{"encoder_conv_stem": false, "encoder_depths": [5, 5, 5], "text_encoder_width": 192}
Rows from block 9 of the image encoder of a small contrastive image-text model, named by matrix and row number. Rows with one number belong to one neuron. Each number is 128 + 32 x the weight over its row's rms, rounded and kept within 0 to 255. All counts start at 0. Numbers have three digits each.
After each neuron's rows are labels from the 100 images, of 14976, where the neuron reaches its highest value: "top examples" is what is common among them; "colour at peak" is the nearest of a few named colours to the mean colour under the peak. Only what is clearly more common there than usual is listed. The data: dead-leaves pictures: piles of overlapping shapes. In brackets: how many of the 100.
# fc1: MLP up (encoder.blocks.9.mlp.fc1.weight, 768x192), inputs 0-191
# fc2: MLP down (encoder.blocks.9.mlp.fc2.weight, 192x768, transposed), outputs 0-191

fc1.11:136135148136122049184073089189148106162156126086128123134135148121086099108150137106176128134106068158186123163107113166173164137160117131160188150148184121190150111178118104067096176170146134110099140131071190068140096116149094066160151139155121129094146072094139112180137126136110076143184083176142148154104101085191119144151106120144122121143160121143093203076171138139134177112168144118122121115152155126152107084064114148157087145151095132142081106100150115091096076129157109154208141116097139128153167110110101099085078129152148163111097115141084128176074099099102106154
fc2.11:125154072121123131068185118140165169112164140134091109112151087153158134134118138171122134066179076129130058104082125094143182051160134165144152116168114135165124114133145156141112136156143094109098112095107119062092102153125164102071095160078156169090155143177139180070067106124061134121124125151090091061099119144157102066132126167098112170201166095127140148145105099200103156103063106142120149116145157105112109132129139164129138130153116134117163151111088138128138151157129084100168165104206162135155133116061121158100191144146137088130152205157126090109135140107188106147
top examples: pastel (100); mixed sizes (79)
colour at peak: grey (47); pink (31)

fc1.142:081141082081117112115070085159126127193130151095172155155132128153118144169095164113113133073139226069151108118110151078108134190110130092145120126158133119137138110147193103167164099136121116134128165123100135205134202204138076085037090122132089115077143143088105109114146091161161168115131131123167122139109032103138131141162117113187085107142136088108169120114096139103167137151088111142126110105151105137129091179126076138087136150130150151162157158095159072136072161116094216138154141101094079101109122146136162144123104164065087142134139123108083145107139098151116136131
fc2.142:064112123083088147108148103159114149091157170119098130154143156134126131148062130121111128124187136090131069083136149126117127115134133120053126159090166143136107102112186042128124152125110158113057134114122088117087121103128139101180177069135131132134170135103111076124127154133112162096116130125128165087120144185158088142131114123130122181133131145135090172175140099180161089112129114195163153060154115099124131096090168092178190073099085108191178160224053134158080135146154126145115157124124127065129105119129122143133143149188158174082135131101118039101103103126089115112
top examples: pastel (100); shaded (83); large pieces (72)
colour at peak: grey (44); pink (37)

fc1.291:165173113103092142139122118178078186139138116107152146086130130086129149145075113140124069076154148094164083151128143119180185116113106107159172093079198120130130102136142108109159103083119115098165150135139171179188126188151123100162124114109117099119134115155139150112147061132107087089079096178120057142118027142153089146149149087167073121120116137063097165177069126134177083143156085116157219147112122130157141162160107122127111148122072117136174136099153126150143107079073141080108126102111139118084092106134070147109172091115152147119123141132115153085113181169089172095
fc2.291:110140102183117120135139153123144071102144173128118175115177159112132158112144084165085123109109128134120184148150151050117097062082132114139139128140130117145146151128104039013220110085090157122080128145128184174140173154131127084121108186166134076143141116095090136118140152127146106158120107092114132154130148191126127125166062106156112199168144140184091088197091134141115119132130137189115150126114076094105116158147129107156173078105103115178156136056093146124169151107124063165150152140099102147116124174110083167181086096135145119123131125113126130149121101078122151098
top examples: large pieces (91); grey (77)
colour at peak: grey (60)

fc1.590:094138139082088110107133077117107132112132132146101091150146131147110140138134073125149133111107128149180175111103161132172168179103054153137194129113189161097171136109180089155172068085115093088091181198093098122118153085169115118102070165087100158131137158127183104114070173132094165163098098184127167208151148126140101145079070106118176141129135165139181134087132101144111159115140128079180124080180123122206108135153167087119134116111168122140153151175125129180121142131165167104132152073073143125128144130127157142170103110145122134107066068135141094122091127076129101082
fc2.590:096170110143120148127131128119114146078128137066123150123125172098162090097176128135119065152161188131104172076107071122111109112132080125104102160158113100168085139126121111166132155125148183190104213164067148120120130104120125140177115126052107115100100140139175121136125127164051172144107093161107131127118118090119121185114155084124073142162134124100181081102091180127154084097107095186087136163129203142120107164158128080157103216128125142103109119099086126141108109170140086165155118183195156071159097112108108094102105150139189136119107103113109147183146086074132137105
top examples: grey (94); large pieces (90)
colour at peak: grey (55)

fc1.593:151158105098116105058128139127164115102162081173160132150135096157102157123123125066155076174126133122137110179155159117189126139140115131074119191138113091136173096159128113117155165190134111085117134152173106112135158138162166082130090179121151101126119091109121191132136122145159048149164129171140122076166125096084130143166122139153116054118095093123092155081092159145132140136122068153184120195113106160108166110170188142129072111151127178154192135087067171031161153159148113132147115129097169092148164191124111126138087139191091189131154119148130138163141114149161155108
fc2.593:077179133105130073142169119119089177107123137147124169086150081189144087121174153188132128161111122133096209121168177114122105131180137130132119146154117109127111131148169105072108138098175169171157161135122133124122141167095151146128093133161088110113109119085204174105070116175144130147108145106130158138200139066055123144168131072114141143123166131125106150099140114145113161105145148175155122155135123107077138088116138151186150084150128074147097193089137074136045137148198161221147094097166090132175138115113112135106115151151076154066121181090148136151126127083123149136
top examples: pastel (81)
colour at peak: pink (37)

fc1.379:097078145081101076156143172099155155163139125128123128118143154111122186076066134185064127095097140116169180186127072104077158140115130128122123103102111080123146091132117132084120130137081107120146076131204123183145087190149172159122151142067122141117114193095199160146130115158136188099100132161091154108118119112110120124140109165146155094135179164110207109075075171097147128177124135124099132100117124141143089142102138099085099107095139139125145111175159091155081159076089189154083161103089079159109122138137127104132104113131158147213096107113130141157054121095137124179
fc2.379:133161128074092142101170094135143156127196089142117132099153139135130104101150125130162067098094091065170110100144073127137202151126111184187135150130176086157128068113122104112127141074079164114105171136208094158142152124074147141146127069064127163161085134155139119120128140105161167186128122155165093184113128159165158131171150116119106105161150151071121117147113155130127137164221135138173181147159188191155140142085144061131094159105091102155139126121155132167120109153073128139201109120138110054148131074090134143137104104115185111113121129091112131101134125133156066112
top examples: pastel (93); shaded (85)
colour at peak: grey (64); pink (26)

fc1.90:132096137168128118103074109147129111116129129159118163112104127114113172166089133133184135161154128141174121101111121105141085134081098059099146085088106161135101113163087182121092159112136120132136093103095142111141157133093200099154116119139115186119130106135093168171135074105087115097093156063154113139127142107115138154101162106122097139128137121174132159086084058183106073111141072221135114083189157092156173211132119146081107108079113086160159130104120103166154106140158169145105125125129195085095095139113110091096092131168131093187126139128163144215105122084110041165
fc2.90:122140139151083097070127097115111181088127091112121191104125127129118150108103124116164144081175113112130160170149070096098144145175117161151154172144114123204124128190192200126160130138150081185118154066105152173146089095155168148068134133114080129129150178099090099132117207142120211156131094131137114102171080190116100132134098157106092125144148104121142099121148142113108125147062104085134157156156125134078102140098146142094096078103141153169136163075126122153141129155143145083063097163117165098110097206135117153106094086127124083123136166071051163100176126102125140106
top examples: pastel (99); mixed sizes (80); shaded (78)
colour at peak: pink (45)

fc1.413:147101122089166115122131150092113210100074074148138106153131132148143148127063152133104135179169055101150120169106120102127157134101154082175116148094141145084170154138118136131125080126176156120109095124134085144140125108163114147139095079175072144105102093129108140139154139154121142105184145129152110082125145109142081161150094140095146024103136091090119133109091173188033132182128136130090184151129097093171088091141110138135093138154148176094128220100128140114086179118117115117108089126160073138146136153079090061102143184136134104159055108153086134158148132186154140154
fc2.413:097135079149116083139096066114129108131098105076152103092115120116104124092074115133146178124110112144124147091094116177078212099162136142132116088176178146075122099186100119156127087141093123157118129155116105142102157102105093106119146134145145169202091067089156148174140167155101168152108097087200149124115171115111113119158192140119105112106128105136114114113095127167138178135197125181071156155062115155094122143100173099149126150214146104113066145129158111176094072141069137118153114131160105153177100059157177166155130113125105134110071089146146117113125085159179112085
top examples: pastel (98)
colour at peak: grey (60); pink (32)

fc1.281:099095146141095079145147126113154160136140104145131072129139091087098112113124063140105108114103129132141143165114097160081171144106075146070198131172101116086142110173203131169160212154130106105120160229105133109091151139190145148084151182104112129109135123082114124169092124153102145131114087090177100224165103147160132141136099124129148163129141152103176132114126139137144093089125086105161152121171115155210125134150161102070143105138104104135131180128164117181126197084137214166126172090093089143151132148150138138144116097179104127105084076092118139118080105121111101101
fc2.281:100205098140109165137126114132099144097176158073130152129128168103189093113163110152133024163158135148099151082110084109113098108125075115131114153181092092152094151141135106159119117144132193141121227158070158113121141107117128133170113131044106106129112135155149125141122124177074158152103085134105128113137111101099133174132140098146082138161117153100175112107120201159148119086110104188091144141123210136085104189121122089140132220127099156095092136118071100145145143174109095109120131156196173102163118114124101099085098130171195122115116110126118134161126086133119142078
top examples: grey (94); large pieces (88)
colour at peak: grey (52)

fc1.194:098092164161141136154074127119117054157166153086101135164132100101120099115156117094080154111130125174179096146110167103084107156107126095062140188197136111113147092089106170147123143177145170121169153113147128088137146087111120143134082156150109146171151111184139129126128154117122033139169175132095120127139108137082129151087111133113130150140153182086205155091145068168176142157118120103075088059143097094220193104151157125123107096148118119125135147150117180166160087137169189105075129105145142158144088205137128142067147105106137125104121106137124103100142143075113137181
fc2.194:141123124125135110150152058125145145118148147123167084159113138148138124107157113155084097160116186159165148164159058140155084170112137110106136102157137136142095105117088137039103124114127115116132191117070130136118094069116182082179141095141172111080104180097148139128187159233110113147134121128088081145167162092155128152112065151127096116129135148121059123141165150140114090068158131189140099115169140131113151180188101103093137096136168164164170166122121174140108092124153145198148189137200166127106137093125133142115154144121123189069163129159067122163124122064117132135
top examples: grey (66); vivid (32)
colour at peak: grey (51)

fc1.372:123104123158144148124156172084158174139184158106172145132153136154151148070136124169131122172134139109117168132128209138133140165131098145128152171189117166064121121120118139138131166200150135068135145145126084156149170127061084195123121197177126142141143146153137123109183109113136129096093192169181142147119183144103128155079130139107090118171147121144139127097099160076160091142043104085102150097119149137111070111145100108135124095165236159114112112148084106097103100118192184174100176089136122133133086136113113145163144161124213153123132154117130114192150132100141077138
fc2.372:157109167196133108139108155092173147106120117123191091141124147083138169197128131074136087150147157099115061129129143122071166068130106106124148158200081103099133103168079151163146084166159152175093120161110171137143083159103129137134126136104171168153122135094106114138186113091088128119073125103143099184128125166097177118140137146116135154108105120083085185090093140133197127137182139200090096100124190106069120157124124132082104126129117117126111146081129145148070150115154127166093169053168107113138146175075071125169073174108173143126145166124119189135084150145129106157
top examples: grey (43)
colour at peak: grey (43)

fc1.289:162157102094144103138099125095149176148169110066159121073102107201171130118099127155116116115119069045103164110072097077144084143106118130102191124137078096129175198182145172148119146134121125089134115134096148176090163121131107152111086134124165094127105114095136127159133231116142134126137105055154153116150145177126145126111131067074113139101143151167141092092126123105132122074121075102131118196160151197135143163104060171102102081162083093145124145183106140096112130125086135134162114122119178158140111130137176120055112079129106123115110126100139118140143064162155178084
fc2.289:077112110148129155088098110078089115152110139161123136093141181145114132073140160141121130114128119185132109119138192118145104156130136058140084142183142043118123177111119139099176129134163163061211123138096153126099131174136098129119147103158104094160109170072047180137145149065146111170134142122116114072176129151137190177138165148167145076107088090152128105131085107116128120145089080155113136172108150129130067171092094105071148120125133130123141114130132083103110022126085142136086166066094164110071096098128133091176085128151125125141131073126145126109156194108145123134
top examples: large pieces (80); earthy (64); circle (26)
colour at peak: grey (50)

fc1.35:125124104042110084137109155148147126145111146132146126202173095147090097067190172117095127183122139093079161128109145163115171110092039163092107147171144151072138136064166114147152104148114080096150127173125148140087116137139187092075107122160184118137124127136099119142151050128123058116169144156128118123083129110105129099160169132104100111150094209131140113153038139082102136152111075105142125080123142123146129147111174146127086112105118093112133201115123175171134108067165147093157048145108117129139092117071151114161146137106132155093151119146111105156100140081162157163
fc2.35:111145139114108064058162079144090119089128144147168114120131119145123191161152164101176102149130067169148125113065138100159183113148098152038126142161129137185113138163092106101136105112121138160118127074116048190116123164148127125136126102076083124132142175107076158156160104173108132127143100127153145115132147089139114137137166107160085139155119129113127135196126104106116146126169118178115149103076081138167195062165150092147076083127092096161124179190130133134176149142175101123129046109113148137120182091085138100127161111185140107176132075119161139178148113085123190104
top examples: pastel (94); mixed sizes (74)
colour at peak: grey (49); pink (38)

fc1.370:133085065101119111082123081096152082146127055130153080120156127118101119139115108164124119099101137137131122144117139114133113115183122146106170114123130088129180144137187152203195163086113111119137124141070165067072151133064094152080149132060160100111144085160157111124144126154116161185151141134163187125106050098096163122099092149108143145104103119108158222104134169135101043128178101115096127152094145141162123139151204166096115126131118156142149118112147115144086129130146196099108131134103204115124111135123133050124058112118156104112104050097109119151123165094134155098
fc2.370:192183146102082162143140091147132116083133135118166116151092107105124111031146167186159084160135075164144157125104126120131129087155117106151116104164121152165082174151101111148099176094115109117190064169067105080131129092067136145157122113116157154125172245126170095104139122094108114176108067117148093131163123137123149117171148135138068155121135158134166124144172176094175085113135155191092128136140164106112069096148099109120162111096093087157107141178129157136127115097078176133121126113180155097135144128099110153112070093149111149101088141144107111160172095054136096096
top examples: grey (84); large pieces (74)
colour at peak: grey (52)